From a checkpoint of a small contrastive image-text model.
Data: trained on rendered rooms with furniture, 36250 training examples, 93.2 epochs.
Rows from block 9 of the image encoder of a small contrastive image-text model, named by matrix and row number. Each number is 200 + 20 x the weight over its row's rms, rounded and kept within 0 to 999. All counts start at 0. After the name is the row's rms in percent of the matrix's.
After each channel's rows are labels from the 100 images, of 14848, where the channel reaches its highest value: "top examples" is what is common among them. Only what is clearly more common there than usual is listed. The data: rendered rooms with furniture.
# pw: pointwise conv (encoder.blocks.9.pw.weight, 384x384x1x1), inputs 0-95

pw.169,088,183,211,198,219,214,226,152,190,221,180,234,183,198,208,219,209,182,215,200,173,216,249,198,179,199,160,183,209,161,174,217,191,187,181,185,183,190,183,227,173,211,209,198,167,199,198,186,178,188,225,191,189,200,216,194,208,212,203,188,181,211,171,190,235,208,201,196,172,184,196,219,203,205,211,193,200,160,194,218,194,184,188,180,203,234,220,226,229,206,190,215,199,194,242,231,210
top examples: grey walls

pw.19,086,199,208,216,185,192,191,195,209,186,160,165,193,198,240,201,203,173,203,214,215,218,195,202,173,211,184,172,178,226,212,165,193,196,227,218,186,190,177,185,213,206,242,199,212,182,174,226,192,169,204,198,203,200,220,193,227,232,181,221,201,246,180,196,173,225,228,235,201,217,207,236,206,184,213,205,200,197,184,152,172,215,205,216,226,197,184,190,187,178,220,162,177,207,210,216,185
top examples: arch; largest object: arch

pw.315,084,174,213,221,196,204,177,175,177,171,188,199,198,214,210,192,213,185,173,197,202,186,190,209,179,206,186,189,171,220,192,199,170,193,191,177,235,221,193,205,180,178,215,194,190,188,202,175,175,168,224,180,220,181,195,178,196,175,198,184,220,243,172,197,225,180,216,192,234,174,201,199,192,161,178,196,233,185,178,188,213,204,209,192,178,203,197,200,193,214,189,168,183,219,261,178,202
top examples: brown walls; count: zero

pw.265,102,211,187,175,183,213,206,218,182,225,201,181,209,194,177,215,172,216,175,182,180,172,160,227,191,194,194,198,213,222,177,196,214,172,230,199,203,214,161,206,206,202,170,215,200,190,181,211,199,209,208,209,182,197,215,226,197,190,198,192,164,209,192,200,218,185,190,222,213,170,189,210,208,196,170,182,239,194,187,175,154,237,201,169,172,170,223,198,192,181,211,213,185,191,191,197,185
top examples: window; black walls; count: zero

pw.54,112,191,178,176,239,190,169,217,176,216,196,201,196,209,240,237,184,183,227,188,203,204,204,229,220,218,223,204,215,176,214,207,176,185,195,201,203,198,187,186,152,203,208,203,161,244,231,191,196,226,202,204,206,234,215,170,210,230,185,217,230,203,201,212,237,180,198,218,187,210,206,179,202,184,208,201,176,214,170,199,251,199,181,201,199,193,236,204,227,202,191,200,193,174,183,183,220
top examples: chair; count: four; largest object: chair

pw.2,101,179,190,181,191,209,192,217,156,178,183,192,191,195,143,223,236,205,196,232,190,186,198,222,226,231,191,220,222,189,214,211,215,168,170,202,185,225,198,210,202,201,203,200,199,182,210,226,177,180,209,193,183,227,209,195,205,190,205,212,199,206,177,176,184,196,197,195,214,182,196,179,222,204,203,203,189,225,187,198,210,197,203,207,195,186,200,222,249,192,168,164,190,201,162,191,186
top examples: red walls

pw.219,089,194,202,230,214,210,187,201,200,174,203,208,198,211,184,187,176,189,182,188,214,198,199,193,196,202,212,210,214,240,187,204,219,221,194,214,188,265,197,221,235,238,208,192,183,192,233,214,184,229,186,199,185,234,195,221,214,163,202,220,187,227,226,204,191,190,229,205,200,203,242,202,209,181,217,180,212,207,206,200,192,177,186,210,224,208,242,190,204,186,181,213,204,195,200,191,254
top examples: flower

pw.138,108,172,186,191,199,198,175,216,179,196,203,197,209,190,207,187,167,181,162,200,168,223,199,197,204,208,207,185,194,179,181,187,195,193,214,196,200,220,198,226,231,211,200,192,203,203,194,197,195,215,198,194,192,195,199,187,193,207,166,209,194,172,221,193,185,185,227,183,224,188,207,167,215,239,183,232,205,150,204,187,196,205,180,217,209,204,191,201,190,221,161,192,234,205,185,190,171
top examples: robot

pw.63,101,189,227,180,207,194,246,241,192,207,202,208,228,193,206,199,187,246,224,177,201,210,197,194,196,197,193,216,233,208,208,199,203,212,202,170,208,208,188,182,186,239,242,216,197,164,185,176,185,198,209,198,190,216,182,237,192,198,184,190,211,168,174,179,230,195,178,205,177,232,194,198,220,162,176,203,209,166,228,210,203,195,150,206,186,189,181,200,202,171,183,189,186,193,176,224,185
top examples: lamp; largest object: lamp

pw.293,103,214,189,202,185,226,189,214,205,200,173,184,185,200,184,231,211,200,197,234,184,198,214,172,202,206,195,251,203,204,191,226,185,219,189,225,226,233,203,233,219,207,198,211,229,226,216,215,178,216,223,177,198,159,184,204,185,244,249,182,211,212,224,242,198,192,182,192,237,195,204,182,210,186,232,211,211,236,175,175,179,199,185,212,252,193,196,199,233,223,209,215,206,208,213,211,205
top examples: sofa; largest object: sofa

pw.267,093,188,159,193,140,221,204,177,204,238,180,206,208,240,179,228,180,208,222,221,167,177,192,167,213,189,180,191,215,211,200,199,218,199,219,182,195,216,220,190,157,194,232,204,202,174,188,198,202,184,215,162,200,199,198,156,193,196,189,185,207,213,226,236,184,188,195,208,187,181,229,217,229,200,184,190,188,216,194,198,206,194,170,197,208,194,211,210,203,199,200,193,212,219,194,219,195
top examples: trophy; largest object: trophy

pw.255,099,221,203,224,221,185,176,177,214,176,161,188,183,202,202,221,214,200,202,204,176,184,214,252,228,210,216,186,185,182,160,222,185,205,207,188,198,226,250,201,200,212,170,189,184,195,204,214,201,260,219,204,218,203,218,211,226,249,223,233,182,172,200,195,206,244,194,183,243,190,216,183,159,205,205,221,208,180,225,214,200,210,182,198,225,175,163,220,201,216,228,188,197,221,211,179,191
top examples: trophy

pw.245,102,148,224,153,186,197,214,192,174,203,169,200,173,204,177,191,210,198,198,202,188,203,152,233,161,194,206,206,193,201,187,222,185,182,187,196,199,213,172,205,237,217,206,213,176,218,199,174,217,185,206,167,210,179,196,195,215,167,204,147,197,191,234,210,217,191,215,220,176,194,215,218,205,223,201,182,199,172,175,194,203,217,215,166,196,199,217,231,223,197,185,191,189,197,265,176,198
top examples: grey walls

pw.13,087,219,179,217,200,207,201,205,209,176,169,166,223,194,224,249,216,174,176,210,192,213,219,186,207,219,186,217,188,231,189,181,203,209,183,193,229,221,208,197,206,212,182,216,148,193,203,218,197,215,218,177,190,196,187,206,224,182,197,172,223,177,215,167,160,215,187,189,175,216,210,196,176,186,209,205,174,187,200,186,169,228,202,185,190,215,182,192,176,188,189,170,198,192,204,188,196
top examples: red walls

pw.188,088,224,235,277,177,212,182,220,200,197,206,182,238,222,172,193,192,187,182,164,151,183,206,169,189,219,183,163,182,187,174,210,205,212,182,217,189,209,187,186,188,172,213,225,161,185,208,183,188,214,218,220,170,182,184,214,267,168,223,182,191,186,202,214,199,195,188,164,169,208,195,173,186,201,188,204,214,207,188,205,251,206,214,174,203,215,184,203,197,188,195,186,224,166,190,203,190
top examples: purple walls

pw.322,104,207,190,165,217,194,185,167,218,204,196,192,239,202,193,166,229,192,193,185,177,177,209,179,168,206,193,214,204,230,182,200,177,174,171,210,221,217,180,179,176,213,195,197,176,219,196,181,206,187,251,162,195,187,194,155,209,204,183,200,189,163,193,209,176,195,202,159,221,196,212,196,216,198,215,195,209,186,197,180,170,198,156,173,195,217,164,181,208,215,172,225,194,210,198,222,212
top examples: chair

pw.106,096,158,182,164,188,192,174,211,179,218,191,187,191,199,240,194,216,211,188,227,178,174,198,195,213,234,208,179,185,197,163,220,186,189,214,226,193,193,185,208,194,209,175,195,188,209,203,188,212,189,207,238,197,175,201,172,168,187,194,215,171,190,218,199,217,189,197,222,209,197,220,205,206,189,213,217,163,209,192,190,196,191,201,242,212,188,147,153,221,189,189,201,199,186,186,214,222
top examples: chair; black walls

pw.51,094,188,194,181,204,211,185,196,172,216,180,191,178,175,216,169,193,183,218,212,204,235,217,197,219,217,209,218,190,226,211,183,201,194,196,235,189,202,158,190,219,181,210,202,159,224,186,219,176,174,194,189,202,222,195,156,195,192,182,187,207,226,182,213,175,191,189,165,182,189,206,184,175,215,197,173,237,214,187,221,185,204,174,196,207,200,155,224,207,196,172,194,172,215,198,184,192
top examples: robot

pw.201,107,206,252,190,219,210,189,193,217,195,221,193,180,209,179,172,184,216,197,203,193,181,186,201,187,219,203,195,201,194,219,209,194,184,190,159,190,252,198,164,192,222,157,214,158,194,193,235,215,194,218,215,239,225,190,221,201,195,173,173,206,246,217,209,205,173,198,211,213,178,210,212,190,180,189,188,167,199,150,237,228,198,215,210,223,214,240,173,182,212,185,214,196,202,211,198,222
top examples: table; largest object: table

pw.354,096,191,189,174,197,230,170,186,220,226,188,181,216,172,181,233,191,169,224,176,190,218,186,209,186,208,175,175,215,226,206,178,225,218,204,221,226,198,184,171,218,187,208,216,153,193,200,218,176,170,226,180,202,205,185,204,209,224,182,188,203,191,211,221,212,215,198,165,222,197,179,246,165,217,205,195,175,169,178,229,181,234,204,227,191,219,210,210,178,229,144,202,194,174,230,189,195
top examples: red walls

pw.254,107,199,246,175,221,196,165,215,214,210,211,188,224,204,164,174,167,182,203,191,175,177,162,175,229,174,201,157,210,212,177,184,174,186,189,207,211,211,248,225,201,181,150,209,176,222,211,199,226,189,214,195,200,202,205,168,205,195,162,199,212,211,222,217,168,187,175,205,208,194,206,201,192,201,181,183,195,193,182,223,165,241,193,174,208,212,201,177,212,161,192,179,184,166,177,188,203
top examples: table; largest object: table

pw.325,103,193,206,187,204,191,172,183,208,195,209,211,249,211,197,203,231,167,195,192,194,240,159,192,203,190,192,193,237,192,174,207,237,192,176,206,226,193,219,171,184,165,203,212,196,195,218,226,176,228,189,224,181,179,201,179,179,208,187,225,177,186,210,206,200,166,193,206,215,198,219,233,209,220,239,182,216,182,208,178,204,194,243,187,227,215,207,185,211,185,192,206,187,189,182,151,178
top examples: robot; chair

pw.369,086,229,228,215,178,195,217,199,189,221,188,199,226,179,185,192,219,208,182,191,224,186,207,215,226,203,194,192,182,207,206,188,180,167,152,195,193,216,210,178,185,158,233,216,174,196,205,184,187,215,223,197,206,210,224,205,194,244,182,190,215,175,174,215,239,185,190,170,175,209,213,193,186,193,206,199,236,209,203,211,188,207,191,170,176,206,176,197,179,183,181,193,235,174,199,183,175
top examples: robot

pw.105,110,165,163,193,157,230,166,210,174,206,208,198,184,214,217,184,166,193,183,231,193,222,220,192,186,210,222,178,160,181,180,216,205,169,211,198,203,234,202,188,175,197,226,216,191,214,194,192,226,221,194,224,205,214,194,207,199,204,207,180,200,174,214,183,197,230,168,202,187,205,191,216,187,181,177,205,181,190,218,202,230,185,203,181,219,209,215,200,228,223,165,206,244,246,202,186,230
top examples: trophy; largest object: trophy

pw.134,096,165,177,191,274,215,214,221,191,228,203,198,178,174,152,196,187,205,198,189,207,216,190,231,227,184,183,176,204,193,207,199,223,191,202,201,192,208,187,206,159,190,214,239,207,188,200,212,192,181,214,205,208,218,205,191,204,202,159,184,230,169,208,221,184,191,209,199,229,184,144,213,223,203,199,209,217,207,215,181,230,222,148,198,176,178,228,179,219,195,208,189,239,208,209,212,206
top examples: table; chair; largest object: chair; largest object: table

pw.189,105,208,203,204,171,197,171,192,161,191,198,203,177,207,208,172,215,167,197,204,207,189,199,208,155,195,157,217,223,204,206,212,184,220,215,205,234,191,203,204,182,179,194,196,188,246,189,184,200,207,198,211,185,169,190,202,208,192,193,217,237,214,184,185,207,186,178,172,202,190,227,196,224,201,218,217,177,177,201,203,203,168,199,207,205,189,195,176,213,203,185,174,206,173,194,186,196
top examples: table; arch; largest object: arch; largest object: table

pw.246,106,209,210,171,198,197,206,196,166,185,171,181,177,197,190,186,190,217,236,152,230,210,173,187,228,196,173,230,226,163,185,154,181,200,193,189,213,183,202,201,194,213,201,202,179,214,215,188,195,192,208,227,229,190,237,204,218,186,176,174,183,224,216,213,178,211,235,174,213,195,217,200,220,196,202,159,190,231,177,202,177,180,220,215,177,183,182,204,203,178,207,175,197,169,218,212,193
top examples: grey walls

pw.230,108,213,164,194,236,204,203,188,206,167,222,233,191,214,145,190,229,189,173,215,195,236,203,237,212,197,199,189,188,171,217,208,174,205,190,200,218,202,226,215,261,199,219,191,162,198,207,159,176,215,193,184,227,240,199,209,208,189,205,186,195,156,226,163,173,161,171,213,219,219,211,203,232,225,210,223,179,179,195,184,208,215,220,170,171,183,172,189,219,221,215,189,262,162,206,209,197
top examples: chair

pw.349,100,180,206,190,202,191,152,187,234,205,174,176,172,214,219,201,200,193,182,188,200,207,216,221,169,208,220,228,185,201,210,181,196,193,176,244,152,216,194,182,174,203,174,189,154,202,177,207,193,171,229,200,193,228,178,147,207,219,189,219,225,232,195,199,212,211,185,210,221,192,224,180,178,180,206,185,195,197,220,212,228,207,206,197,193,202,211,194,205,244,187,159,194,222,216,176,194
top examples: lamp

pw.256,086,213,166,181,206,187,234,187,222,210,174,245,188,183,241,170,154,191,194,200,229,225,250,214,169,200,197,212,179,192,182,189,196,190,203,184,201,203,165,175,196,169,239,201,196,160,189,189,262,203,231,207,216,202,181,177,244,215,176,201,187,210,223,175,206,204,212,219,186,206,187,204,177,209,219,173,230,175,219,154,202,218,234,150,192,173,208,187,216,174,181,206,206,183,209,202,231
top examples: purple walls; count: zero

pw.290,102,219,202,206,259,226,189,214,215,222,200,204,192,198,170,192,222,226,186,187,196,175,186,195,200,218,217,201,197,188,189,194,210,164,190,155,193,188,193,166,153,229,180,216,195,194,195,201,178,197,185,203,174,238,183,205,209,196,209,197,225,194,227,251,181,204,192,192,211,179,195,192,211,166,211,195,192,184,161,237,240,215,197,158,189,190,192,199,177,184,194,195,118,219,195,192,192
top examples: table; chair; largest object: chair; largest object: table

pw.77,094,207,247,216,218,211,211,195,202,189,200,224,168,229,207,203,228,161,177,179,207,216,216,192,217,255,170,178,195,201,218,233,194,179,207,201,196,180,161,191,237,225,217,178,207,200,210,195,204,211,190,191,190,232,204,221,211,202,219,213,217,183,257,192,167,205,153,234,195,209,194,206,228,193,202,196,224,195,199,223,194,181,211,180,158,204,207,173,183,178,226,214,196,201,206,179,245
top examples: sofa; barrel; largest object: sofa; largest object: barrel

pw.336,081,195,223,181,182,191,199,217,177,208,150,184,189,195,196,230,198,183,166,234,198,152,197,173,149,184,229,192,172,195,216,193,194,207,226,198,165,186,198,190,208,228,205,193,120,233,237,209,204,171,182,201,165,198,208,216,193,176,166,167,209,169,199,177,165,194,178,238,219,206,204,206,199,217,199,221,204,196,178,182,175,156,217,193,208,165,228,179,220,231,207,215,219,182,224,192,202
top examples: window; count: zero; pink walls

pw.252,095,198,145,175,185,209,213,181,191,209,202,221,204,203,188,192,206,208,218,200,205,206,206,190,195,184,209,201,207,224,186,211,190,221,185,172,215,270,160,212,208,249,172,196,206,180,222,210,198,227,191,161,210,228,194,202,213,187,221,188,185,201,228,227,203,189,207,204,216,186,234,216,181,166,205,164,190,226,203,192,195,195,198,212,207,227,195,212,191,193,250,235,198,232,199,201,201
top examples: flower; white walls

pw.148,089,191,229,204,204,210,204,188,199,203,174,219,212,204,190,210,212,175,212,213,172,209,203,213,207,201,192,207,216,177,200,178,235,191,233,209,200,181,203,207,190,201,188,258,196,189,215,196,232,189,211,181,210,199,174,210,215,185,233,173,194,179,175,206,210,193,189,197,201,196,183,201,195,224,210,185,187,189,229,209,215,236,197,226,176,233,166,210,203,202,225,198,241,176,196,182,221
top examples: purple walls

pw.21,109,182,181,223,179,194,208,229,174,211,134,205,204,213,194,195,208,186,188,206,197,194,201,185,188,212,202,179,159,192,199,212,207,194,187,190,225,162,219,202,232,164,209,207,217,206,189,176,198,203,229,200,206,220,195,247,215,221,220,201,186,186,192,185,210,199,162,203,220,221,187,190,199,150,181,215,183,245,175,199,196,183,224,214,208,188,180,196,188,241,203,227,192,175,210,208,225
top examples: lamp; largest object: lamp; umbrella

pw.129,099,204,191,187,176,202,241,224,182,212,198,244,225,232,208,224,198,204,177,200,195,193,208,176,214,224,178,198,164,188,173,218,173,220,211,161,210,207,226,197,224,195,198,189,243,207,193,220,195,208,198,191,171,176,225,202,180,188,220,212,225,200,188,194,156,198,205,208,194,184,167,208,196,161,202,211,199,225,178,196,205,171,207,178,220,168,189,198,208,188,216,226,174,230,222,247,182
top examples: window; count: zero; white walls

pw.285,100,194,216,227,235,202,220,170,180,207,179,196,202,210,158,199,200,234,241,187,198,187,209,154,191,209,222,176,182,210,202,177,186,210,178,189,220,218,220,217,196,217,177,193,147,179,210,190,227,177,214,216,157,185,202,203,198,199,194,230,229,226,214,237,217,187,228,197,185,223,197,178,194,183,188,188,190,199,204,188,177,184,192,197,194,225,210,159,187,172,197,182,204,257,181,195,191
top examples: table; largest object: table

pw.161,102,217,217,184,211,187,212,182,171,203,166,188,239,181,183,213,232,153,188,188,211,224,181,219,238,214,194,250,225,215,179,204,233,249,186,212,192,174,193,195,207,198,208,175,190,215,214,217,220,157,180,202,191,206,209,188,196,229,166,187,184,192,224,140,193,172,186,180,224,199,233,189,163,162,191,197,230,170,216,191,177,189,205,222,196,236,219,227,217,226,199,189,169,211,216,215,208
top examples: brown walls

pw.355,102,200,164,194,209,195,194,231,164,162,194,182,221,215,224,201,208,204,202,197,193,213,198,230,208,170,175,235,194,173,270,193,187,213,211,188,182,181,187,211,179,215,185,221,206,216,193,214,176,218,204,174,204,207,218,166,177,209,205,169,204,180,193,194,213,226,212,194,180,215,200,180,221,217,193,203,190,168,202,200,224,169,180,167,190,175,191,217,193,172,173,174,193,205,211,221,184
top examples: door; count: zero; yellow walls

pw.350,116,186,188,221,125,209,177,187,195,166,199,201,196,194,222,153,211,212,208,219,203,206,187,215,178,185,213,238,178,167,230,201,207,157,184,176,205,203,174,187,228,214,182,194,208,193,190,213,176,192,220,195,208,187,191,193,196,175,173,193,203,188,188,223,189,194,176,190,201,209,212,185,198,182,229,175,254,171,162,179,174,190,184,180,201,219,198,183,206,161,207,210,241,190,187,210,198
top examples: trophy; largest object: trophy

pw.205,076,237,222,184,209,189,246,212,240,196,179,216,199,184,172,221,167,161,220,197,147,217,214,195,178,178,185,216,188,211,242,208,188,213,211,173,234,183,222,204,206,172,206,226,212,200,216,185,205,195,202,223,186,188,183,210,197,232,212,169,187,199,221,164,213,214,211,210,179,232,196,193,196,181,204,180,211,215,225,170,217,213,200,186,223,201,196,181,161,188,207,216,193,179,207,144,201
top examples: grey walls; brown walls

pw.16,103,212,165,224,171,204,181,219,175,251,220,198,228,179,213,158,184,200,180,237,192,201,211,201,179,174,184,194,189,173,220,180,189,194,213,167,202,186,215,205,232,218,188,204,147,229,239,197,191,184,194,212,217,209,170,221,201,200,198,176,216,180,211,207,201,228,183,154,214,162,207,209,160,216,203,226,207,220,212,191,187,200,209,206,183,217,195,242,203,211,187,196,215,165,191,204,185
top examples: window; teal walls

pw.29,104,192,199,174,236,182,212,200,203,176,192,227,193,196,194,210,220,203,209,202,220,218,195,181,198,193,242,195,204,220,198,195,226,181,191,177,205,217,189,185,190,217,163,209,189,201,165,172,160,205,230,201,197,178,194,193,218,194,203,215,208,198,193,202,157,187,207,199,195,216,225,208,189,174,196,216,177,198,254,180,193,222,186,180,201,200,200,201,195,168,189,194,198,186,209,210,193
top examples: flower

pw.41,102,214,180,225,198,179,203,180,191,216,186,210,185,173,208,196,196,181,224,206,208,196,171,220,202,198,223,210,188,199,211,169,237,188,157,208,218,196,216,203,219,204,216,196,209,208,190,198,224,188,209,186,194,226,182,217,211,183,214,195,221,193,175,200,186,176,199,183,198,173,210,195,173,239,200,195,211,180,206,184,187,195,254,215,187,196,201,163,181,177,185,162,221,192,217,182,205
top examples: trophy; lamp

pw.382,095,232,189,183,196,206,236,198,196,225,210,176,180,202,187,175,179,172,203,203,190,190,152,177,206,205,192,208,226,208,186,209,203,201,185,219,183,159,193,221,206,191,200,185,176,184,196,232,210,177,208,229,211,161,203,196,192,148,242,208,206,210,223,218,196,235,252,184,168,159,172,215,182,194,205,234,210,152,160,198,234,187,207,169,177,192,220,160,217,177,198,190,230,190,236,211,196
top examples: grey walls

pw.341,089,228,204,235,158,189,178,207,203,218,199,212,194,238,219,183,178,165,185,183,120,205,175,198,220,194,194,220,247,184,222,201,223,212,192,208,199,203,191,182,193,195,187,200,173,175,225,186,251,175,185,217,194,199,158,192,250,166,176,232,193,194,193,212,209,185,227,206,152,204,214,213,195,209,202,207,171,194,205,213,195,253,193,196,209,181,192,236,191,183,208,202,213,176,164,175,208
top examples: purple walls

pw.247,095,257,172,232,159,221,225,200,207,286,196,192,196,207,189,216,199,186,210,192,205,161,186,199,185,207,189,176,158,178,226,220,162,207,198,222,198,190,186,231,183,193,212,197,195,174,200,173,169,202,236,185,215,196,207,185,194,206,209,200,233,215,186,183,173,203,176,221,193,184,183,203,183,198,200,206,205,192,173,217,219,254,214,158,189,195,225,188,192,155,211,204,197,187,179,199,178
top examples: brown walls

pw.126,105,194,195,222,218,195,211,187,218,208,183,201,180,143,183,201,196,174,200,218,209,194,193,201,190,209,247,202,212,187,195,196,230,186,193,199,218,181,208,205,255,183,195,176,207,201,198,152,198,231,199,192,200,184,203,184,198,240,195,194,211,190,192,195,215,213,206,239,156,217,175,215,240,181,210,196,163,214,208,188,224,204,207,206,219,189,195,203,234,191,227,192,231,225,206,213,158
top examples: flower; largest object: flower

pw.172,087,188,204,192,209,194,192,181,227,169,182,199,244,199,188,183,178,209,202,209,181,221,213,206,195,172,194,216,179,204,202,197,207,208,176,157,195,170,163,160,204,186,203,178,154,220,210,198,212,206,235,203,195,175,206,175,196,190,186,177,216,215,237,193,193,184,215,193,233,232,230,215,197,168,201,222,216,169,200,192,186,188,176,211,220,190,219,186,201,158,222,161,162,202,190,196,226
top examples: window; count: zero; teal walls

pw.150,089,211,229,207,210,210,211,168,198,185,170,173,186,208,215,193,221,214,187,147,170,212,175,200,208,188,215,186,220,184,211,195,229,218,174,163,180,207,180,189,182,189,185,211,181,173,206,204,251,230,213,163,191,239,166,202,182,169,194,246,209,218,210,189,214,190,194,205,176,173,179,215,210,206,207,204,187,180,202,166,185,219,189,151,162,207,188,213,247,235,213,171,187,208,204,177,209
top examples: purple walls

pw.23,102,206,270,190,220,224,193,169,218,243,185,174,205,215,209,181,235,168,141,176,203,231,210,227,184,174,191,198,182,181,210,208,180,201,196,194,190,179,209,221,176,198,201,209,198,213,208,217,188,198,201,219,159,201,175,177,176,189,189,208,200,177,266,200,190,187,206,219,207,185,208,203,193,193,186,184,193,192,206,192,195,190,197,211,216,182,191,218,225,213,199,175,220,191,184,196,198
top examples: flower

pw.94,095,226,194,220,238,170,199,222,183,197,206,208,200,214,204,197,206,204,197,219,168,210,206,215,188,241,187,211,205,190,186,191,203,216,234,187,213,220,200,237,199,255,211,207,251,209,194,179,203,215,223,214,231,232,228,181,225,188,209,167,196,212,186,193,199,180,196,159,177,200,227,210,199,231,200,207,187,203,223,187,228,196,199,201,199,194,186,205,196,169,211,206,237,183,215,179,208
top examples: trophy

pw.260,107,225,210,204,139,167,170,199,201,174,187,194,211,209,198,181,203,227,164,187,205,202,202,198,214,213,186,216,205,176,210,226,211,154,200,165,142,201,178,196,202,225,213,218,183,199,183,182,187,172,200,196,219,214,202,231,217,202,189,210,216,236,228,202,178,184,203,176,194,222,175,187,188,185,205,213,173,229,222,212,194,264,195,202,162,225,174,191,210,190,205,196,211,214,213,202,185
top examples: trophy

pw.7,106,213,194,216,192,211,201,229,194,190,206,214,238,187,206,160,190,204,182,197,192,150,197,202,186,191,180,220,192,177,183,186,178,175,205,193,181,216,218,200,203,181,190,257,155,193,207,196,195,163,265,203,215,176,192,177,172,217,179,195,181,179,204,217,192,178,176,222,204,201,188,165,201,221,214,208,188,201,203,204,181,264,208,200,196,197,211,206,226,170,214,228,185,180,259,185,185
top examples: brown walls; count: zero

pw.379,106,199,194,158,208,217,200,194,185,194,229,229,203,206,207,179,230,255,216,188,201,237,217,203,184,183,170,213,222,199,192,199,197,160,232,210,207,194,188,214,191,197,193,198,175,199,190,193,226,167,202,181,209,207,180,186,223,189,199,212,197,191,205,182,194,189,211,198,187,242,159,206,207,210,198,180,223,199,186,250,190,168,180,192,224,201,193,186,212,182,212,217,227,187,208,197,202
top examples: door; count: zero

pw.97,089,210,169,217,241,195,181,174,200,209,202,227,179,195,193,181,184,173,167,194,182,199,199,206,209,203,197,148,178,201,185,219,192,203,161,210,178,212,200,197,212,217,184,178,196,208,220,180,189,172,204,214,178,226,195,155,202,217,174,209,228,175,218,224,204,208,228,178,206,209,204,185,206,214,197,180,171,210,226,180,202,217,225,190,189,171,198,203,157,170,180,209,209,218,241,193,200
top examples: grey walls

pw.170,104,196,202,217,205,194,181,199,214,208,189,191,223,191,197,194,174,201,175,204,198,195,201,237,220,193,176,144,209,188,177,186,188,158,226,180,204,197,214,181,174,150,188,212,230,185,198,186,200,219,182,222,217,221,202,204,186,172,145,160,201,201,202,187,187,193,189,244,192,204,219,192,202,198,186,186,180,210,201,231,220,206,208,196,212,220,251,179,166,227,222,210,185,197,201,203,184
top examples: robot; flower; largest object: robot

pw.328,094,189,177,191,206,160,190,174,192,190,211,234,190,192,187,207,183,235,214,175,196,218,171,212,222,240,193,196,205,191,193,178,203,186,195,206,180,246,216,222,159,216,187,202,231,193,210,184,232,170,207,219,181,213,217,232,209,213,196,215,212,207,201,175,173,213,197,190,208,198,207,198,209,192,196,214,208,190,207,193,197,192,215,213,195,224,148,190,186,197,182,222,166,181,191,217,215
top examples: flower; barrel; largest object: barrel

pw.128,099,172,231,165,198,179,183,201,213,218,158,209,191,213,216,181,208,185,188,232,202,192,170,245,242,175,210,226,169,162,206,194,190,193,200,171,217,182,231,205,218,216,170,230,198,237,204,225,186,181,216,183,204,203,198,193,174,213,202,197,179,192,197,193,155,182,207,210,170,200,159,199,188,209,182,197,189,207,178,194,166,208,191,218,206,210,183,204,191,193,203,214,209,196,206,206,182
top examples: door; yellow walls